config.yaml
model: "segmentation model"
dataset: "drawings of small networks of dots and links"
crop_scale_min: 0.8
translate: 0.06
pixel_unshuffle: 2
block: "bottleneck"
attention: false
lr: 0.024
momentum: 0.85
steps: 7900
lr_schedule: "linear"
final_lr_fraction: 0
adamw_weight_decay_other_params: 0.05
Rows from block 7, named by matrix and row number. Rows with one number belong to one channel. Each number is 500 + 40 x the weight over its row's rms, rounded and kept within 0 to 999. All counts start at 0. Numbers have three digits each. After the name is the row's rms in percent of the matrix's.
# convs1: 3x3 conv (model.mid.1.convs.1.weight, 96x96x3x3), inputs 16-23, a 3x3 kernel for each
# convs2: expand pointwise conv (model.mid.1.convs.2.weight, 192x96x1x1, transposed), outputs 128-191
convs1.0 104:474484539514437491459510519543575520417533446521474526468509502529459559519467520505443467508526481591458531488524510541491546595545570487506380467446546594526509536537491475494411556488460442495470446408505425464475
convs2.0 096:477422496581499479483462524490492561508564568549485530542509448479476508442516473501478511495557448500513557511480452531474505500515524558503468465509571495505482546462457581541541458535484447
convs1.1 102:462526492499500542490462551547468483450480511507448469453583471506502528488486457496488438470473478452520509440479553451451546513512520592469564522537523538491512534548497488473552635492473441491465481578533473501470
convs2.1 095:509461498513575538460458442518520473478504427494518546487527458475446562541426520492426517570465454526545510486499508517537468502530551473562477518485505547478498566405551461524527468523570469
convs1.2 099:472528509538500508543438510551531498506530483474431475492480402496574474454502477506533491487450538526459523480523517468458515473518469436443468464503516421524443515500432505470527468469445457509495552493452461476483
convs2.2 103:475500525548478455477425592516561456453461442514415552530457520487493544563409487500445441534457496532523529519541525512490554526487486488467480467506528488551449539526510557481551398487474573
convs1.3 098:491526516489559410540492470538521464478555514504520531481573420546559516475448552504491508402550509476499507469551536448488583473539495504424550516500482471527528524487474492517468439471504467534533484518533511462481
convs2.3 093:499484479527540490521467527567473504409524472463465513455562522525473459465534544515566462497443516461506476538425477523410562548462555577507538542509511443518499434465534503504487450541484543
convs1.4 101:472512547462496542556532449440486482492527442447515570470468470481510455493544520440473525477467594520496487564495507527548414563474541490442557499460525509496583541461482476467543486534401476450530535507562507536513
convs2.4 099:513473534483523538446444528524493535534534451457460577526486490469487507488528471533451564464561556516446462482468479511514529543462510509512499531511586460521506496484541566563557417506532534
convs1.5 100:497551516544568521467509497542546518450454434468525437489510503484509494462459491511465487503533580473531486562495486546425468545526567510485517440520517530447554445483543521500555510459449467507557487522568494497444
convs2.5 106:529452436487514477518525435617586519500492394507501504550484452487493490514463391521538484562524529483456522477457500477501462479537524552485523547463579519461511511515488496535427522477513494
convs1.6 102:544512475475517508546391464450463460459487520482423595499499464502462497502469558534539541602498527441500376505523435531544530488511514520501532501518524550443429463494455498492485547511491509475534531510505572465487
convs2.6 105:538551442467458451518538477457391518589567497557445530519501456564514501520500508550492510522413431533496487457578491490498457506541585524480554473565505506464447507549517552582538564434510455
convs1.7 103:506522518480430488535465536417442528431483489513521572509524475493561480486527469439505475488555512434497484478485553530498464498492501558436437499538514520550502492486467486451475472501463580461534525537573495457460
convs2.7 101:568479443490457525474567565511480591573502477515491481478453511455485445468474507465518465472409497447477510533480544468479529475446560482464468467481462501466528584489533541503482574517596544
convs1.8 098:616508468507538530549517505483491484516481534500493461464591471493451514494534569496560531440531527453400531465542572492486505407566585489481468548434552479514462505493508506523457460466521452517492508585495471604544
convs2.8 103:426507492484585491577516541484523529468473492517543532504493631517552557481467545551530558554552514492474488592509591513513554502561497476493538486501524508539518593496448442474433466540510417
convs1.9 097:512438555508493515483497509529575499470480521448515472519544441549522501465505507518516480460442491547508415536497518486525447466465446494524397499497416488507429531536558477508506434479520463500548558453534495488601
convs2.9 104:573497517510488509446436494502480489511428552475493590450529509501539415505546436437533473465523510523537550525503499567469506488487531482509553424586512521515407431485528564534497498476559516
convs1.10 098:472526503490431500537479448464515582477480520405501507464494445424499458504478502580487499412499439440482514542487539554494557496547457455464501470493473556542475487512442427541466528505499481483483471495509533486489
convs2.10 102:483461458559515482423450545519422515475460543509471562505487469560558564466522541480550544463435525513483575447527486408529520451504529471570462452540475500526498478460480461528461393581559487
convs1.11 106:578424547526521523535499455418508396499473514458525442518506471488548515543418456506459524566519478514457479553584423453538493444477486475492405525510450577571484507443535477487473536485500535424510570488501481528501
convs2.11 103:418535465495572521534567555545484478593425434483509430523509484520487521508522428442449483513488442512441514452590437473533459516439524479427467518474464490497458523437475454460540479488557536
convs1.12 097:542478465498538455490439397456500624475495531519515547544525480533493536544528503477505492502444499553544513538482513467510560495500495520444535454464466544506590570489495514474531475523467522539496477530487457453447
convs2.12 088:474424596537445557545462447587496485495484493476531458541504489535482538517498509518471493476475487507572501495582465478466499556545496489535520498443535555443477486520388496505515460523523540
convs1.13 097:538501516454496468517469468491503594525463520474480542516528526441521467485499521483467531530516466574487528535488548448502450548482464486486486481531499537512458489474568530556461489495501489449524514506562602485477
convs2.13 096:471403495484555432510476501491515544516561555496478557459473468514507520443555482534484507499566519573549558437426490529468538475553562473506530484549560433449455494493476504493480541456521510
convs1.14 105:575504533561557495486437441477454454530499555408547503550439480478426487511515461562521522535513396538477482510520497505484504445437521495508375436537476499498544412495529535479517400521496465476446584544520517514417
convs2.14 089:498466479435483422593533490487490492558521507507511537472546520509524476452472518462425439422500515548557470484525531559460546548486535428513566445436487510467523555430485538618561461471549510
convs1.15 101:426488506540556501514533575551529588449486469514491512538456483540528544458527463541440524438554487515459444533495478556495393504456516548493530511482443481572515495465486456452590537526486522453496472494579566512534
convs2.15 095:505534443482497524463497469426484461465553509455457450513520530482497545528536451449493510532531551408443554537418426494523554506569528519527536508506456469463555450453487545581539445559440529
convs1.16 099:523478439534496521541528484556484469372518435480567443549574488494559560533492505552572491520538512419480531548467552517573538497501550538511455496535445551479525517513537432521550517491465604514506436555496499511518
convs2.16 092:499515469557471388468515493497464482539520502512544571476414526521538505504572556430533480553424454495540499387490471511399585470417521497498468484514431434495504557469510439547515535485557501
convs1.17 104:577505451519493490524455477433480516488471476448444478504474445556516465453453475495457498477515487473506471512387475564500539451551494495504551497528470412504543468513481455419514470581509523503531551492531502451508
convs2.17 099:513449435470406488509486531482523553486506506507474488433500502565457554537532568448430438502528407517521506510491535602541490504453509520514512504522508502471569509497569524429510482516454533
convs1.18 101:449491513541527526436528494477495594466503540484462536531439476506454532480466479477545502506499465485545444536586432517481433519496492497500517540472481483522603474516509478534579524527543566508447513554484490532500
convs2.18 105:499455498532495464497520524484480429428455534550495465564503444534506536526452493478546509625468550481546495530477476486461535493454474570443459554498534538468535621479549526457499533618529502
convs1.19 100:532456522496510490544544501510457526485526462527509453459471475490470446520490505560467495444521515503540555530504526486497373506502543573470481512528503559497439484528476465516529490483588537484460439511538486489509
convs2.19 099:517458501487490529507546467486491519566434506472469528486521490444508495457488486511472523535527460515445513490555518528426425601483514542493515460494552492572462485532473496536516429427448516
convs1.20 098:526547493449518472566550436547560415471482507424514523494465435552537508563525490462509489468476554440509535556478520474443504481526503435503482489520423494429477476520498504451516487527513489513522564503422473534556
convs2.20 099:582548475482467527471540460439524492520473468487564446511436490482485464468509490514433555492488493458478537478482458560538473488493551482497499442485442469540493505504529494495407528464421462
convs1.21 103:429431523505508464521495480444521503513520530492517544466482483468527571438489496494516489481478493485464514509410486481492533487530529500497468546492482516522492501515481509537427451513486531488455547555563545413535
convs2.21 105:546580534503453517488498500522534499516482513475502370509500383492450533503516464503440476487523543545428484529439504497508433513524558454487480491464538485468523578593595454460521466471457481
convs1.22 096:445489433441481488471476583557476491539501545476419535442449536453429509531535417488467531587467570498529433484483541520445479561523466517529556501476479487548564510514495470575522479465476471546482457489466479533609
convs2.22 096:445477658532561518508480482549450521518490515495447505520536552485481518486412509561515461424535481536519469475447433509530529525446503559453538526550475491504608457529507467550546514550493445
convs1.23 098:504539568463553502512522487519486515501444479467537473490496520534502543454495403496411520514470499537520479529530479482446489509456467456467417445480512488487484440481518508517541536519425528515490494549548508481472
convs2.23 110:500541500450469478465403593477491487474506551511432544441477485488504541515500558522509438452556517555532483486499427504530536531498479477506561502506501517574573463448504415513502511524465442
convs1.24 102:492549489536524527520501538556464503533490567461508548451500443537460525496504501534501555514520481500494397551525473505529477549461544552477517468482502512534522438475509495502567500583544572513486537530543507439511
convs2.24 109:480523409477437568524511553558479460491483535531457489484540482457577577513506516529478500537554442492401480505484490528581561515498458527513458504473464458438513457548424495551487543450489508
convs1.25 101:503527432504550453529538510488468477559566488517496468446497452539419478441554458516484566576481428439473483465515446482485483505491496473444633505480509557422495549448486492462507493421528406486433556540480517550485
convs2.25 103:528521489520462537517539474489437468488556507517483580460526434524464556428429518509504517448555455439457456532497583508563423459530490552454478434500530430470507536493535505460534523470482541
convs1.26 100:490487480471492504497505493507501370521516517513506468526563444499457436470545457487500511537491532537471531502533526448502503563496469481553475463459501455441485517462476542474594514479451515545497505561500475559451
convs2.26 103:503539452543484447532542465433542482539545471524490531508515486475504463465461444522453535526498551559494440438501487499429485395567547526478493473463562515449548458437539545537433560502535497
convs1.27 101:478568463516472535557455437508463520495463513544488494494548522448498503437556509492509532437520552512496535471495506541480527522406535474565492542482541522488501487523508561551523526487498479552503544511458571530425
convs2.27 097:552460514481516515481528493497518459521551496466506459433574480567524512494472542490551556523425503467500539444477444532498468495548505440513493480502479529489516515529472562525521477471441539
convs1.28 100:456480475480467425440508391543567564468434486493567498495569542483496514488445484492511569452576485483543522521440530523569522488509519528523527400441529472528476509516551473521524549535486483530392471511461410499450
convs2.28 102:426508517552553583555571471523505487406533513509471525530458518512497523459476467451483536474479510533518554517466478565554584487522518490416554497434491513585489443470497463536455501494576587
convs1.29 100:508511491484506555508401515508463511491476512489474536568447534472402588545517496464528503461437483541586509420530557513489489469430534519534457531481519538467527505481492474444504515519529554533523505472533457539513
convs2.29 099:451531475484476512535522458482519482457521471485506496393453576516453496509468536425533434448509551442595491452522514470518489441480514486523511477517507447462471529512432519489444481477514459
convs1.30 102:460477479491474473543566466479472560474470438497485554517575539518477440443499527534477505507466564554471542575486490501535517496458532490431606507475476490505502530473469444545522530507539428524470453548471473537537
convs2.30 104:483450483474580489508515467441447425481492567430456480550441446509489543468500440470450568568518482440461484423494505530426480465450530511554529512539400439481544516491465463562490530549500548
convs1.31 098:445461491570483522482443479458442503451525486426445518523450512458533404476523430404516511463437489428463483485530533570457503460437562565557475523494466570450421473496464501482448550492500509466500587511540568485564
convs2.31 107:375486475530451565476531466518498522538508487525493472505525455412466561459483530488456473477513511531486497573456567448494441515514572552455492434568494489529445486496543524498391469464524493
convs1.32 096:493553499536524475462519540506459457500483549470447448491542506592520454493438527440490570501591475464501510515478553502476474516492488507415540547463514491475561532544472402503504531544540482489504501531524453458467
convs2.32 097:431562526512500432599489473550434457488558441502526478505421518498516498495550485541542462558515455456476516522488519545529525638487518427468486599481493459487509428430520484515485516479564518
convs1.33 100:549489467503442534522491440511588429442482478454464485505479402484449505476527476532467457471521507566530452523532525524530420461508487521476507521527502411492480435574509442489518476496507452471501379595424472557482
convs2.33 096:526413473425515479503510458478494497449439467470592514483478516519515563549483514544472557466565501506504523444380515449460516543477461467511454478477471558482446444551515524577541551471459459
convs1.34 101:550468513548484521548540549509510563524515476537491481547583477531508544535516542509518533471533545511563485470454489521548439497505515567544438580480485554511557495481488502439522468494512457438503547482532576526556
convs2.34 098:546464465570509528436477422483530448488437492411533473407562529471460465519509532537454409468499495589471540516525500528454533517482497497498534503506504547435572510445404494528612481460521567
convs1.35 101:523465537479518533512534513503476477564519453514536480517491443536512531497476508522508420497521507408560576467495463486521499527543521454542473489521420558522570532438495444487472486468571533483567521552477425521512
convs2.35 096:577513566490431469561543542540408502414500477487517511538482531510469549533469482399511469451504472490450567550465543498509484524516556496425434467505528434549506511442540494532541461543438567
convs1.36 098:531474458516501495505525504531489623575427513448559503548506531435513525492486468477532489437412479489498503493555442469452428508459454504443432474489466442597516468447493516466530480586578449543543498499462502482509
convs2.36 102:524563466494436502595465442431509458548497538543539499485523491557478508522506474559562580469535480577432543504518563467531541470499439455551495506494549439494498553536487561439523526477535496
convs1.37 101:572538502554516452552550507396448498458488560515475501468453516486545501462489514549512460543506529542428495472436427513466496496447506500468510454404489487499512493493451528557526548494529537489500497514523444505482
convs2.37 095:551511488456580527499566461485467467420599514510518487524554476491513523465454508432516440454528424484438461546552549508517543451487499509482464453561555479535490552500550505517568538528527493
convs1.38 098:532543528557507463568545527515463479496520476542546533488524453480503529511480508459480565515513504484515504467555557514476461558540426537481504522525502498480451534466501475531535537448496541532449510534469456522565
convs2.38 104:493456458492489491454490491443450581482518479504547483490523525448535503542537582442514520420497524499468612545439497574454537473457501439457471468450455448504491510479545409473464452485516494
convs1.39 097:465442548540425507531507543467531534473498512513481523528435425511499530560467518482527431507430460545423476497506518509532459554545482524457580467443520577454495543475475527419478519546539442514468478489441513501502
convs2.39 092:464489495514511483493571474526448437507492496574483487508509565509532540495437509476479500492545469460496522514508487579571527531501520493547498482492466436490466497468605496512506549425391496
convs1.40 103:446526507524561557529503593468556534515419505556489465498503502525455468558470481459450472476454517520472466472518559426502505506532471462455559492474417406478460520470526523519454515535474511497534547506451583486572
convs2.40 105:528581549429492494546491540518487487511478451526517529504496409547502438531568553512485494510480507534493483493499485527479561579456575501449520458483495477473557508532525503470553518509466536
convs1.41 103:471470519455481527484536466472523510556458572580488486499500498507534490510457528442558455481534517481502538450514463539484506489521558458473390498498481462490474491567503516456579503470551511448508443510454430623494
convs2.41 093:485558527505501514425539446493491433534462495472518563554573496560523500528520538553469529490500495493527443508482561491494512479475519493496446447489529515490472520534390515436586503500492436
convs1.42 101:548488511502440506533441498475501587465473476505503545517513578540506423539427581554474466504466472475513479510490476512463553478530500555478463527466529496456459475495473499481496462486459513437446477505586564479500
convs2.42 098:535504550524495449465457606482588554544469540559453470483499458439443524467569523525501495477484536583469460490544510486466528522465474553420562517462432511523490418475473565480501434458563481
convs1.43 100:480516435457550510447508515542487487532569540447470505532426443490512471525501503472586501521470519607510500527475489489429534491496466473449539446492504526532476433512438532460523438520527527475500456534496471518424
convs2.43 100:442514509479493503503509561508494482462508504477478493520422476493477520465505477471502501442445543425531465519470480534504457450505441492515456465451496423516498456588567492543475508556480441
convs1.44 097:535549530478522521518545413476511536498501491489509475493513551568502506461451469511454512494482470538471594429493500598498488527503461492470456477483470509536399542510505466530430411450471473479510504499433516510560
convs2.44 102:529492529495506445472513558461550528483577537453479560537501467529539450419476564514563575395441590521549475513526459502561514449511445527557523492535558582522420453456508528560465493485549512
convs1.45 096:536494477469513528457547452565467479513535546519493527513482513527493597483423533539527503511521508507511521503468499485556486471485401489470460478522493439400483516438407505512419500502484415479432523500536510545438
convs2.45 100:482542512530526499527506534449504490525567445524531541502509478503545491483467420520412580438522489523504427470543510503558602503508479506526518523496502457535483471493471444548457537511512554
convs1.46 099:508592546434428528491533451569559524469494566462470526394490513485465406505446497547489572484519499497523527456492483487508562491463480460477533453401464464535522556422564510496505511500517450533518517548506510529486
convs2.46 098:438467522412477489517478518490459501588487557463516516445402529480477447483494463476399477490498464464400522523522510512565508466492500455488538572526499427497496477542459526523524412502525491
convs1.47 103:559481505584557529445482483481506512513503544497541455540511492516557504519472497540490548541555418480498502519573487519510545463503478505471460514456485532452438442443519461535482534512481517444535517457462519569478
convs2.47 099:414505456458498450521504512511459519556451490462436457498502456506506374497459462565499483491485539491431464533520544476530462498528513502548473452515446525528546444478544455474530492432483502
convs1.48 099:423439436519491524533485475490474497432463554472465470511514554492509443507558520489410565511517478525456524476456365489461548523533507502488516492538490467392449486534587544502525555547530584516503537525472524503486
convs2.48 101:485489552504531554488500442488518418543569477427544527500484459452470420485515490531535516504442462486509424514526518515450501531496486454482526484447516447418468502494436541504408528517452484
convs1.49 098:505511580506482510548527531500541527503515515548495505521517562468482570504473451503521445514465438543472515536533491499494410453488469571512453505515511459444482477495515513453524472513494499533501481531543481573517
convs2.49 097:485544475529489500527497506505591499510560544468479493497496484571501537455531510460454430481491564476491434531498468501483552491483493447514566492472565532504504504486507599574449586493552419
convs1.50 096:462486487491420558450428502465468519443484557542487515502532529550481504461525471606478551502490534481444503567462433462500489509506510459448456512474431506489508532501469486490494410525487464485476460487453534495566
convs2.50 098:505516494513491471430513529473557524513384492508548567472549484433522557528524477489440475541471507610524470589499514513550490542452479456470513484543490551503483538463524545483441516486446562
convs1.51 097:460439612450495500521502536507419526566392498508493501436453446510483514520508479502495476570513475510536487514584488495585535516532455508460460450449501459460507521483490490493494406522490494472509458467527521549489
convs2.51 099:483515505550499488394491463497548497539457575477545505488545541464531454510535508460511565538483542536504514594556486492548525567520487555475518535489481495549494521473495468517496558460430483
convs1.52 105:565517491425546455543452456425477458447522468526552477511515469410467561485519493528525508530453556537480468483507468486499435520520527575526509405430483504435477499443518501439605515435503530543562511509539466495458
convs2.52 098:521479499494464535434529436527464596532474507527532467517512485452478496482530513519537484536493481526444525394499436552505516482461491499433519426521521452463533488528625484464479541461493435
convs1.53 099:522482484474551540486428491535465518540488513436491456512440516489520447530501504527522374488470508574491504554538555530518544410484539551524470522527491429423510450487508524540550490481497476569456472480545483555541
convs2.53 090:456552463516471496434533571448481413516569460492533550535526554533557486532541531525515528439482482453505517438511510489489536541468462522523515447510464459525523479589498472512448570385510435
convs1.54 099:533463573432489427576465506498561495540458530515524522471521417546472506434455465516526527467429478437502476429561460527479400420410534538568520542533507566484450527537495433501488545554560563476496523526509554501551
convs2.54 092:497497506476484511435490460528509463473499494477471556435510511513564503431520526478574518466528501483471540445491525447490499403483509495537501510489477466496523510504540528432547429476441435
convs1.55 099:641488504553526447548520474501492469508486534548445462454462483518471476562498466562558584502490501499498501496465451434581490534546506521471537506451566494402481477461479437563430495471444465621467416536524467452496
convs2.55 107:563518502416454500539529516566513484479586530519540531485421482483501532495538463564501487474475488577474499490496490584501510513577557560510503561507528477497509438520509559464450463461484490
convs1.56 101:475481543580545452508553540560540557465431471519590472520534560526498507510440500427539528430466453437496482535562488445511496502537581535494530514506483525507527492529499554521463517459570420462495542446513416508530
convs2.56 105:506502507491491521531498549482483483520465499484493468464559449484526497461484527537440491442571485491543481520483453431479513563500505582528518468507561469593491484453453562473548503478492512
convs1.57 103:541477450510457500543478502517557442432557458513386467491441510521476445529478489487452493477447541467464509487513501515466491526461506508515542554537494475500515440515458507455527470473489441498443572527476560444492
convs2.57 104:430460499491561474534473470500482527523483433452485512521567507478518498526578424487447465443537490499498543454493607440482526479427572493474572504537484496455525497493474513488496428519490590
convs1.58 105:533527510499516453497534404511476452467521435444478550507518434467444468518497502497469478496451495497593479493517441488486483451474482483445507409453501479453505465465516440499498455536544461546424580521481509516419
convs2.58 089:501578469493487473450482534444483446471488506479500457467456471501502522536483490469480555451499506424463528525452494519506528546520500500465447541564502475498484521532461531516473423514448459
convs1.59 099:463529490457514564497492477467471470529511494558482525468475451509500541524514472468481534522565515525528517497500458546532524465467542473517552463485485473473590497514519511528551458444541506520528446512506523519529
convs2.59 101:538513500468519510552538585551515539451461502544495581531509514402474526500477494473493526513549482465509511486550491508455493451487477498456464562508452501520508490459494520481558572488573469
convs1.60 101:526513489472413478519487565560504518517482443478505527511490486481472486546490527437486465483430591512547559477519416465554491472463475507521512463459451461480495499507422425446516506472497497529520509510587596494519
convs2.60 095:520476475509523436491511512523534572561504492523485530509445532545536531522495499517443517514553555491468502505394536508512436474533528449495492542559543499465546532500522529471520560461470535
convs1.61 100:539456563520489572562565543486486442430505471494449498551539500517496512506507548522432469503515529557458551493503471492547461486448513517484445492446513477580460543548522476488502480529505484467545473526486551525470
convs2.61 110:590498559489504504474463454503505442586515468483469520499441456480534474433545493470481511468513472456421532501525561524484475432517457521450484402479499488479466434520444493479539579560490516
convs1.62 100:509469487504491552480448484375535512543423531514495493451505444559513438521494533495550503459522462535519542479481472491469480494498554560504535533466489456520459468497449514420578456507542432541561445431554455544439
convs2.62 099:513458476459469491514534468543553457567501558576600512509489494546447501533502521378447495468490427520469481519482471534522532527495504503501454471509524486505487445606511486513502451489439485
convs1.63 100:575493477515516490577461540522498538510518483501478543468467421414459448533503484450557507491514430496503574503535496509454482503483483485469496490547475507477440504547543433512464478512534536483521563480493453481508
convs2.63 103:432473520491490542438489560437570546547434526422425478510540454601528472470495492504467507515531572511570470567528489447554488470541498435439539506479459593549413489480406553464544488521513477
convs1.64 100:490494546482525479524566560409497443401480498523519444464499431533459455474502488521461481474533435452512549454522484467494472548499560427562502439503503487544530486510445485584519477430455459506528490455469574555429
convs2.64 099:572511499532483514469425471551501438473524561486477528490539586499581493462484586505562486483426490499460452565464561535480486474534469468488425519534516506541495527509478442435536485572505417
convs1.65 101:574581468500539479475535447520515488514462497491477462490476454527516553476426546504502450454465542506543469493499577492433532516499505476439412409494583489492545522430445526510511465475549465528494451448509480433503
convs2.65 093:539450454513463525474492509503443468489553463522543531520514509476509581515475534502526570523507445526509544505560480510528527507453436559561505555428514513498507503518529553542415466543563438
convs1.66 101:495499548508566470487441437498519500467408452518529513463459471425459465470506527494535474514527571497575461501440523454462496476568491493498508517506423466456416426448486511547456487534534546479505488435497512508488
convs2.66 098:460583503511451497437522472458539480587441554479451538499500349507444513512541540509485545459541576461521417457489529495540544440510511470448468491510519461473534502547487541522560471440460505
convs1.67 098:542518519530482522447565572501556546540447506557433416553538476522480506511534553479513490511532515451547561470499498504501455525569570466467488571461446547593529470485488487449501542557588483532489533510473475538506
convs2.67 116:520470524482541434478508528499544466504483518491513515491524440544544491508456492456489488466484492505504525490484521535606451467414489509547447524485509494522478499497473524442489428543499507
convs1.68 104:432536441480479469494531520563470482503492549410506496475448538532502535484523485536432452521521531503502515498479444499484480469556533454484584467462491531474565518503530418486507545541498594571512565519392499477479
convs2.68 099:475491531454466572481498442538438488486563551509559480520428533479452508461454503465490516501543524476542473447488586454443441443501504483445476482476480498457540465511469499486526618429588427
convs1.69 098:501499446439484521469493544460519485483471552553440517472521508486465498530394489549492496547549514453524536479515520441526531544548522464484540518474539625534569538462453492430479531465592502443473561533548457501521
convs2.69 103:536451498480496503506452485540514490524424511488502482500470528520523458575503479487483520559561564459519576587482501486503473537485469494483503575459512503455480483430395519489504528542489510
convs1.70 097:451577544556484491468506434486492480518448484551456504524519549497499491536505499424458479464514471506551494539488501412571513571534448483494497522451493497498482515503458435515567469532589439533519498461514426461516
convs2.70 105:504542507517534508541552443552521445556406419527415499480561533583563512493449545520529459466482482565511486471478538561550412484495513445514493508494475457552518538526491538555516497488536476
convs1.71 100:481518499473584495530462488575541527515494476434527566535482524579425465419437486412487483524470514468583502528411511451561511556476518533463484514503402422501498511444522441494393510495457446467482526493522477573610
convs2.71 091:444442561497465554464467547506524480461571445521564527509435542589446478570530554476486467504477475539504521497501542468475439465497537498500393543523523494412510461537484433462590514448482412
convs1.72 098:589528531511503493602506508421504526500466489490469538501488468437477506552477427496473439500508539529463600499483527449478534500522503513480507481501466487509489461498529523544566471432564577507508480533498609513519
convs2.72 100:523444481527534505471518463508498532473513524502571411524454456505493535590470518449479406521500516501496490598484559474518500458542507458486479494517511471489520517470499503502611446470465502
convs1.73 099:572477498501492452524518519468418520456557521469473496480434410535408526491464409472471510501510541530515494469547508488525486522503457488395543550457568523483413501474559461548554513528542566511446462464527474528509
convs2.73 115:493529493497452498455420495498528480478398491498507453469573437473407550491446537499545492535529402522536468480481541474462460521511572508396460500482495480468506483569577461553568523521487469
convs1.74 099:542470569514506603493443556529477487487475528492480472499512493510473483503505550478457516488477553443570511491401559471482541469560472552506456452516516496515413431531486519458556461514452553511513540543494571500539
convs2.74 102:485491521511482516442468527492454544510547486487461448514461502450501451445567589549526474430571494503577520438481544535416427518511521452484453495531454495492462520508454491522404408438479564
convs1.75 098:550559545489588519517509448486550440527491579487537533468579501445467510603472551541531573490453454519461423453546477470526455464500422458547425440556429494511551489511543434474428443621585476522506423528585502482528
convs2.75 098:522552492499396462514550458459441516449533518509521501507438472533531565469491458474535517479469494498485558472514516619527492439565537507488511509427473488464495521494425589502592454516505427
convs1.76 097:483505472432413479479499523511405496488460518526500449458506562506462492582510541505489496545526463464493499524483612492493545484486493546481505495476463421552599531486558504452624502474483543505519556470446518508452
convs2.76 105:459536477523437456475501519451519477505414583446505524468510474497443418472488477514538537434572565488448527479396514544549480537502544497491496504496505445479423490507503491484502476497482484
convs1.77 106:504487527553541484418525514550461515433475490458497523483530464490500467517535456514497506527468513476497540510525473481520477508483516395490498478548433490492515521503438516481456467478509460536484524539535437468495
convs2.77 095:535491462501572411537509491537475534513468502483522546561608501476500541497463538548544498557572587459524450536530465474537528554562490564477537484544523581572478524454548510532500537441535490
convs1.78 100:502502472386597496455515518488511490511483510439550484438529485426452542460413406487443497512448482467529546531521554561516390521447479412526499487524503538577527527502498464526409451465585538449586460545514544486477
convs2.78 100:503479533498529477523536478469452513461537468429486469539475530572529515516531529454443410530492449455523553469516506442512573521489548550565546496491479523485454456503509432554462441565598529
convs1.79 098:506503441519506583431465519422409473501470506449443463441456462530501471527495441487413547464544533474488490538448476515483509586494554453478549476461527534513539477480492549555469537485518465578491516531593421566525
convs2.79 103:538495450533532644492461521549488551486514471524514479466516539478518539471450492445473529520470493566504551444505497512503504519481535514452476552467565535440477459506515500504463479455540498
convs1.80 099:463540544516425442497519485499571546525536497567486447489460490411534454454549361470546496451439502552460471550467432490505526539499525547474548506438462442497473495573451519440539511497509420424521497508479561562415
convs2.80 086:539483476495476504544508542547507456479554455466488511446499512506482490494494484519594468524574522423461451489552484427546458571633547511615491483444513527560513377483485483528508393490433485
convs1.81 101:540500517466530534437504478525567406482553497516495516518564475568498487451533469498533519457483487500500486527551507520515413496503535507547509498444610525521610473478495487473504536529582502458479468490449522546422
convs2.81 106:498448496478499506534575432468438457532550476549554441454544544490506534472495557453541545500472461466508540480511522401497545533464558519496484437487521426466500477503506540529521433418496438
convs1.82 100:442453529515415491549512470506421543460469515536508540437511431495447476540482576482489480504435539499506531506515503415513501468480539511541477533390501574452468444541501482518519473527481503584518479532465499508494
convs2.82 108:489469554537514468517461538456519519545581493494559554514466516506504423511480540568517473512370485489464479493495541493530468445547516507473555480433474546505505511543482547483549571442530523
convs1.83 098:470474523514539475457449505545481523494425503530562495471535519507479501482480426508513514485522559536551641450458426530526479444461416445460480529496456473444532489533566527468441519471436470471434546520541513525467
convs2.83 099:524497521549480475468512501461542499526466544456496470562472401533521524575519491529476537470522457493474526516477602539509401531468504419499553516519530460498427461452452452524451526505499522
convs1.84 097:533534495470507524569518512478510448523487472453513481489550510578442472410498446477389511412499466419517489543535479475510425505470442475445528533480563530464446502531512463452509523527453547454474495486496543532450
convs2.84 102:475455552513469501492454528469499538495546469491511528488526531485476456510465503455531522521508538565479523455465534464482571548502477528462481525478526520547505496472525497448551521512414520
convs1.85 107:493548575458441499439490504540531500529437557477453466464561454519469533530514516523466569535495588546463409513514536531467514519472518483495461419545524456464497525470511483520501486470459435520547420496541431486536
convs2.85 099:554467542494462458437521571467482483525475500523531527531516421487478548457518570516551485498486498483486477437456480461532447492494567538570510518524487470533432490548498531484558492500539594
convs1.86 102:535553457533447445521499500418524442477448438537463481460531495538425515455531514449510545533512573447471503486482459505494451436474460540509451484555486458415433474476492502454532539447426492507509571536456514505510
convs2.86 098:501476467490489433535566492431486504531447464460506441539523547477563537474534449503423448483475520521520492525507511532568541480474520455555497458511499532472555463525506551507406524498517623
convs1.87 099:482426488506536432481519444478460490481574444562473562502466545523516484557522499487550488570390504548422473510572471499512472455485547541513553503477484458518508496474561414525491501502524510496555494495527372518512
convs2.87 104:540480489495509538489569462549488483512507461505473542489547550578459533432499518473510444507421440512490500524521420559561547520501519557505522497505513560570516526522450516446536478477479442
convs1.88 099:500520426553494474595514458447483476508484522480507474529528468512511460464476512539516490479508492467477459503555403554525496427511531543547507491549444496455570457449560604500513453540497480458420519510554522559467
convs2.88 102:505523484548493491542482537471503588416547526468440411397455469445440491527489452526538529494496543475522518494540558532468519543579482521419465421495432476481464477527465519581518410465535525
convs1.89 097:568559463433520435514571521528486537530453427501545561494445575481499464534468444483476449587470486538488548553498466517520552468463457463465490487519529505511513439409520470471485486480490579434553612548539482428501
convs2.89 093:563481470500468512488472461439530481410469483497482507484447499496488507479461437468512534384510487531485406516516523510515525495496490493488431444481527547483519466440566462514500440487541520
convs1.90 101:432456499460445505538493449493575390416490514520560520496579433489497506532470440486464593502478553538430410563519507530547497471509436479389550541455528474555505508514497543494556511522530452537483504513507466559496
convs2.90 090:479413550485489532575533554478488504510508440434610460580445537495532537462512409517445454487573548481460522505459468471480469541597524597542557539482510498485494526474495450502495520505459484
convs1.91 100:503432451537529530458463513555489476553447475477448555459540515515436503517425496523472522556464477467485450486499549481433538528468513476464483442458527447472480518523523504498534498508563508503482491517479500531575
convs2.91 099:443465483467548493459517526594568555476546581494511461490514491552519485450549495472507423464524507433582493528505503451438547494451544546534507514473506502450516496437516558466475501505518549